Rows from block 6 of a small image deblurring model, named by matrix and row number. Each number is 200 + 30 x the weight over its row's rms, rounded and kept within 0 to 999. All counts start at 0.
After each channel's rows are labels from the 100 images, of 14976, where the channel reaches its highest value: "place" is the part of the image that holds the peak. Only what is clearly more common there than usual is listed. The data: small renderings of single solids in any pose. In brackets: how many of the 100.
# convs0: first 3x3 conv (model.decb.0.0.convs.0.weight, 128x256x3x3, each kernel summed), inputs 208-255

convs0.15,221,211,235,177,133,144,161,220,158,203,181,193,171,156,252,202,160,124,264,185,222,203,207,218,220,142,212,140,216,215,204,221,199,193,105,203,180,187,211,166,214,174,164,217,230,173,230,223
place: top centre (36)

convs0.68,179,234,241,206,114,164,232,241,191,177,180,212,140,169,171,192,238,198,192,196,181,181,182,227,147,214,145,194,184,257,167,183,207,176,103,220,173,188,213,194,182,206,183,192,196,212,210,153
place: middle left (69)

convs0.63,200,197,294,189,271,133,207,171,185,149,201,216,240,178,202,198,165,230,180,184,157,209,121,175,196,206,128,175,195,170,241,194,248,170,231,186,213,176,142,201,227,225,142,189,142,247,208,158
place: middle left (56); centre (43)

convs0.41,201,178,159,226,287,200,214,208,198,141,275,211,244,253,162,243,182,201,139,182,165,217,207,151,227,246,176,165,186,188,225,204,200,113,203,200,200,190,212,182,190,176,139,145,192,186,179,225
place: bottom right (42)

convs0.115,219,162,203,126,145,118,223,173,162,177,212,205,133,151,228,242,266,96,218,161,244,185,174,197,182,189,231,260,191,212,198,198,201,180,131,118,236,225,183,125,160,110,227,173,201,165,211,206
place: centre (62)

convs0.105,219,224,280,197,218,179,208,143,192,224,179,124,190,258,201,212,185,192,226,164,214,235,191,183,153,221,215,236,194,238,214,183,233,247,240,203,253,140,198,208,238,255,147,171,179,194,194,214
place: middle left (53); centre (39)

convs0.60,150,213,236,228,175,180,233,144,169,227,222,259,125,231,262,187,232,251,242,183,212,194,191,105,194,263,193,236,229,234,224,227,200,231,265,162,146,185,251,178,172,230,158,230,195,256,179,158
place: bottom centre (29)

convs0.98,259,222,245,189,145,154,241,195,157,183,177,231,159,105,206,214,232,255,225,211,236,180,204,206,178,210,196,256,197,177,151,250,210,117,202,195,205,223,143,157,197,185,171,219,180,174,160,185
place: bottom centre (45); centre (43)

convs0.21,202,227,241,257,162,171,262,163,162,181,234,233,219,252,209,188,198,209,203,210,164,171,226,162,223,213,226,219,222,175,215,244,239,236,248,243,174,205,190,161,200,202,196,210,189,223,166,265
place: centre (54)

convs0.91,188,135,221,251,209,177,205,191,114,195,234,197,193,203,200,189,147,204,197,203,186,78,214,184,174,181,180,215,159,200,180,197,235,218,192,248,207,224,255,188,225,162,177,239,203,197,171,187
place: middle left (35)

convs0.34,193,209,196,141,89,249,200,176,213,201,222,168,275,251,168,179,213,215,203,221,214,231,239,160,199,214,171,136,153,215,184,256,188,190,155,192,195,196,262,173,192,237,235,164,213,175,226,195
place: top centre (66)

convs0.0,234,190,193,185,172,192,230,235,173,173,215,250,183,227,162,211,228,202,256,170,173,174,125,204,131,169,220,180,190,206,158,107,219,174,169,118,172,178,161,198,185,221,191,164,190,168,209,199
place: top right (41)

convs0.93,131,232,183,225,219,293,199,159,204,201,218,180,268,186,222,254,192,149,221,174,187,192,223,214,148,210,126,201,172,217,207,194,129,197,281,167,178,185,218,237,196,195,175,150,203,181,113,152
place: bottom right (47)

convs0.87,228,148,149,221,186,99,256,164,237,199,221,163,179,221,167,224,199,255,213,188,204,191,226,201,193,295,201,192,178,231,196,173,241,147,183,239,245,183,220,237,190,233,166,204,193,236,169,228
place: middle left (39)

convs0.52,230,150,194,144,100,173,111,162,184,202,225,197,178,153,163,198,198,292,294,173,145,146,210,193,261,224,163,229,148,248,186,203,181,206,183,115,166,234,170,224,222,186,184,199,246,168,167,179
place: top right (47)

convs0.99,161,204,230,194,202,203,210,247,223,169,179,209,169,198,193,222,186,205,225,205,170,28,178,238,189,208,91,188,175,183,187,156,221,141,218,206,178,190,197,202,185,245,161,141,191,140,161,222
place: middle right (58)

convs0.13,203,147,182,259,268,124,249,200,176,221,206,217,207,172,197,160,181,113,214,93,191,110,152,197,199,136,152,199,193,176,198,165,161,216,145,169,202,188,200,178,197,212,236,213,176,166,164,205
place: middle right (37)

convs0.66,263,162,309,235,145,205,231,153,165,196,205,170,145,109,244,223,195,137,212,207,232,193,212,177,140,143,193,213,193,225,163,253,200,189,156,251,285,210,201,236,179,204,267,168,179,225,137,228
place: centre (99)

convs0.107,170,242,251,232,244,228,194,186,186,160,153,192,193,220,254,172,160,227,292,164,217,211,241,254,191,179,168,221,156,292,179,167,180,214,244,224,216,151,186,232,261,168,200,192,237,188,223,165
place: top right (36); top left (25)

convs0.42,248,218,272,279,186,185,222,235,227,152,231,153,188,174,195,151,150,206,236,197,209,158,241,160,172,213,214,207,166,206,164,145,238,143,167,201,197,170,189,214,211,171,166,214,219,246,214,189
place: top right (35); bottom right (25)

convs0.92,174,232,167,161,175,268,160,151,160,182,232,193,235,221,168,235,232,214,277,174,181,200,134,209,172,154,150,210,234,287,221,248,181,125,151,142,209,206,196,247,202,148,196,145,175,163,184,209
place: top right (45)

convs0.122,136,145,89,191,183,196,140,216,167,186,196,159,230,177,157,229,113,182,242,151,197,200,154,173,246,122,137,198,212,145,152,255,155,222,186,232,214,199,249,160,195,181,216,185,195,137,117,195
place: top left (38); top centre (38)

convs0.37,232,190,253,194,206,213,202,255,169,186,201,216,152,220,254,195,157,205,170,173,164,124,145,203,153,117,202,200,175,184,218,211,229,199,107,233,162,190,179,177,214,141,188,233,183,180,200,206
place: bottom centre (33)

convs0.32,208,224,152,200,175,183,171,196,140,210,276,143,212,190,186,200,193,174,180,186,252,197,171,228,198,233,222,249,186,160,203,145,191,199,200,184,251,141,182,190,167,158,224,172,148,202,195,182
place: top centre (39)

convs0.4,231,172,208,189,71,192,199,203,190,220,182,172,170,137,231,177,187,238,162,210,204,208,251,227,160,240,201,221,200,243,129,195,174,205,199,198,202,229,254,213,218,157,213,213,206,223,184,170
place: middle left (51); centre (33)

convs0.85,212,178,301,154,236,236,218,135,256,189,180,166,244,195,174,239,153,180,202,163,139,212,174,204,185,189,203,163,124,239,206,255,191,169,200,167,238,166,214,211,220,259,175,203,165,188,173,239
place: middle right (52)

convs0.43,227,206,254,136,168,201,192,206,215,190,146,207,186,164,140,200,182,177,241,188,169,173,209,241,252,223,129,128,206,227,203,204,188,197,195,176,232,175,213,275,162,202,222,266,246,195,201,179
place: bottom left (30)

convs0.97,241,198,189,204,199,242,240,156,207,200,227,212,157,248,196,233,223,251,285,159,98,172,154,256,210,215,195,183,245,207,203,158,195,237,194,187,232,238,178,162,204,271,113,178,184,210,208,202
place: bottom left (25)

convs0.8,168,239,190,188,173,122,189,176,227,193,151,183,213,175,185,209,230,247,231,215,200,165,197,227,206,282,132,243,161,204,185,127,230,217,232,258,164,197,191,192,181,208,165,217,192,197,168,194
place: bottom right (27)

convs0.5,216,202,262,248,234,314,163,144,192,203,209,226,211,158,240,156,164,103,179,203,129,216,215,146,171,165,130,202,194,243,161,213,147,193,214,183,196,215,203,242,227,177,193,193,193,190,184,111
place: bottom centre (50); bottom left (38)

convs0.56,210,199,197,193,200,163,202,180,224,168,205,244,172,249,210,230,151,181,221,203,140,247,180,196,292,207,173,188,223,213,220,291,94,208,242,164,280,200,200,192,195,238,196,219,158,155,158,192
place: middle right (62); centre (33)

convs0.127,120,195,227,272,174,220,195,214,187,163,172,222,204,208,153,223,209,136,264,208,135,206,197,202,215,152,174,196,178,116,191,238,168,158,231,182,158,187,244,162,189,119,222,205,202,143,233,219
place: top left (26)

convs0.6,173,198,139,238,209,150,198,222,200,189,215,212,187,211,249,206,183,118,195,223,190,234,211,219,162,28,215,201,132,194,191,177,175,223,128,190,164,214,219,205,205,115,155,225,192,180,146,220
place: top left (67)

convs0.113,234,128,177,135,164,274,195,225,211,222,223,253,180,188,159,189,222,221,244,150,228,180,126,213,253,176,184,179,215,201,186,207,211,210,238,189,204,173,203,225,179,157,177,235,195,147,205,171
place: middle right (31)

convs0.108,235,180,303,227,188,176,208,225,249,177,157,187,212,174,176,192,178,281,215,217,174,196,196,232,207,237,241,211,173,128,191,124,209,176,232,236,178,212,123,157,243,185,198,136,209,217,215,194
place: top left (27)

convs0.14,211,177,201,191,93,196,189,195,166,215,238,160,179,177,121,158,156,213,181,225,209,210,200,205,171,215,227,187,203,216,210,202,190,207,146,213,237,177,227,214,233,158,154,185,217,188,202,211
place: top centre (68)

convs0.11,261,190,174,191,115,210,166,212,161,198,211,211,175,207,199,212,149,194,208,196,163,187,172,191,128,178,281,185,160,231,236,197,244,153,136,206,178,177,240,242,217,222,137,209,200,189,174,210
place: bottom left (43); bottom centre (41)

convs0.25,139,177,223,182,163,168,228,182,211,220,222,218,206,192,231,203,202,144,182,123,204,205,174,183,207,215,134,163,156,176,186,240,169,217,187,218,216,208,262,191,138,201,204,211,228,147,173,153
place: middle left (31)

convs0.83,186,162,216,132,142,146,197,199,180,147,206,223,235,209,164,179,155,111,254,167,185,200,172,211,224,161,147,220,205,192,248,198,148,249,196,193,207,154,211,192,152,165,174,210,216,221,143,245
place: top centre (34)

convs0.118,158,232,211,202,218,158,193,195,173,265,191,150,195,260,186,170,243,212,146,175,211,155,192,202,164,209,203,154,156,222,182,189,205,171,191,223,160,221,276,166,198,181,162,227,235,201,186,204
place: bottom centre (52)

convs0.73,180,230,153,240,243,197,146,185,198,169,216,168,203,202,214,176,186,240,199,181,106,186,205,198,226,265,122,199,215,199,155,191,165,213,235,198,186,196,145,242,153,155,250,175,212,171,202,161
place: top centre (54)

convs0.112,217,188,240,250,116,232,118,175,143,166,245,198,188,149,179,209,227,189,231,204,178,225,242,172,242,185,206,210,194,238,145,218,130,212,217,190,262,184,201,233,190,173,227,176,148,186,198,176
place: bottom left (32); bottom centre (30)

convs0.121,191,252,212,218,103,192,197,224,231,153,208,192,171,231,194,182,156,214,189,222,193,254,231,213,175,166,204,275,172,180,191,194,167,221,178,197,196,180,201,216,225,263,132,209,214,226,163,249
place: top right (27)

convs0.78,189,187,199,101,125,133,203,221,228,197,203,207,267,204,247,181,226,157,184,152,204,193,175,202,198,110,153,152,188,223,204,186,115,226,163,166,237,167,244,175,88,171,221,230,213,181,221,174
place: centre (96)

convs0.90,261,203,186,185,186,111,201,220,221,192,177,139,224,165,229,221,149,146,218,226,199,245,218,216,140,129,239,231,201,161,215,240,159,214,119,201,150,232,199,179,218,223,190,254,215,220,256,178
place: centre (51)

convs0.16,109,158,174,201,199,247,221,146,210,227,260,198,270,197,182,180,272,192,190,174,194,163,168,122,156,235,174,170,171,181,164,232,222,224,153,164,204,225,227,181,136,123,227,176,200,193,165,280
place: centre (37)

convs0.77,201,220,219,198,215,160,206,138,162,183,222,157,190,159,173,148,182,160,185,255,213,214,227,214,239,268,178,188,232,179,190,249,140,206,199,217,232,147,137,214,213,196,214,163,183,216,203,236
place: centre (94)

convs0.126,117,180,142,211,231,249,171,129,196,194,193,229,179,154,203,207,225,157,241,199,221,216,177,183,160,218,166,225,118,213,194,192,204,231,196,172,242,152,189,147,186,236,174,184,158,206,208,171
place: centre (39)

convs0.104,264,176,179,190,116,228,186,189,180,222,232,186,135,190,132,260,172,238,257,165,222,257,126,148,223,190,201,213,169,198,211,233,197,220,114,185,165,165,220,134,242,190,211,201,228,179,164,163
place: centre (99)

convs0.116,185,270,199,184,191,262,175,155,106,176,217,216,168,273,160,181,137,191,210,235,192,171,162,231,184,168,197,207,214,208,215,233,231,298,184,193,199,222,210,186,245,168,216,170,204,152,150,203
place: top left (27)

convs0.106,141,222,186,269,206,289,258,222,259,243,190,211,230,260,144,175,255,212,232,161,235,169,170,219,165,164,137,158,184,138,168,215,190,198,228,187,234,214,200,209,175,224,166,217,182,160,187,235
place: centre (42)

convs0.10,175,154,159,267,167,138,227,241,174,194,180,186,176,184,205,215,158,259,141,196,188,240,257,226,186,246,208,186,167,189,145,150,226,184,205,191,197,232,213,174,161,181,157,267,253,220,201,200
place: top left (28)

convs0.28,186,219,239,134,69,246,211,194,233,211,231,229,253,173,163,198,251,186,202,191,161,203,189,198,195,257,206,186,235,136,163,223,204,205,258,146,159,191,212,140,177,195,207,201,193,203,171,170
place: centre (36)

convs0.110,156,189,240,201,188,237,214,230,164,184,233,210,215,188,195,164,205,206,221,122,205,222,156,158,124,130,150,170,205,171,146,150,172,209,265,192,203,181,178,174,178,162,220,153,167,214,215,198
place: bottom centre (32); top centre (30)

convs0.84,190,214,196,139,234,255,203,165,276,150,210,221,229,218,98,238,209,211,216,181,207,210,218,228,164,245,203,189,156,251,219,230,195,213,171,229,163,168,166,275,258,185,153,203,176,190,222,188
place: middle right (31)

convs0.24,247,224,183,173,145,204,202,172,160,221,192,160,219,187,175,198,216,204,219,219,112,199,235,216,185,158,181,183,266,172,156,220,151,213,180,156,186,151,213,188,190,181,156,221,235,201,188,207
place: bottom right (25)

convs0.49,228,194,196,179,200,249,175,112,172,205,248,203,175,195,163,166,163,199,231,191,195,196,185,147,195,208,185,213,233,193,172,211,169,223,176,120,175,175,191,167,199,140,188,221,211,158,193,204
place: middle right (37)

convs0.101,173,148,118,230,224,186,226,203,209,176,234,200,204,265,187,190,165,141,189,183,226,147,218,210,173,168,179,149,232,181,188,187,193,192,189,207,216,196,221,197,207,160,188,188,263,215,179,287
place: middle right (30)

convs0.100,196,164,180,185,145,192,227,218,239,200,213,184,180,197,216,222,213,227,204,159,232,231,201,214,204,225,148,161,175,205,202,105,203,190,120,150,223,197,236,135,110,198,155,88,244,232,188,221
place: top centre (50); centre (38)

convs0.2,201,136,228,127,167,288,187,163,129,181,247,178,191,194,141,185,204,261,212,231,205,216,178,210,179,172,174,222,204,238,170,173,240,235,189,164,255,236,214,271,212,172,240,189,182,216,135,152
place: top centre (31)

convs0.50,142,245,148,271,192,170,219,227,202,182,242,164,183,130,194,221,173,227,219,197,192,214,219,107,235,291,206,163,234,174,181,227,191,204,195,221,215,217,224,187,166,203,228,216,241,138,211,221
place: bottom left (49)

convs0.51,176,185,177,259,154,226,195,114,213,206,211,184,157,184,181,223,204,261,177,202,181,165,192,177,197,227,216,261,218,241,186,222,221,188,185,210,203,207,174,192,214,171,192,150,210,158,165,270
place: top centre (41)

convs0.47,169,220,179,287,138,184,222,215,188,214,227,225,164,256,237,189,168,239,162,121,245,178,239,174,169,147,175,150,202,210,196,240,203,215,166,180,230,207,192,179,215,191,183,164,209,205,196,234
place: middle right (46); bottom right (31)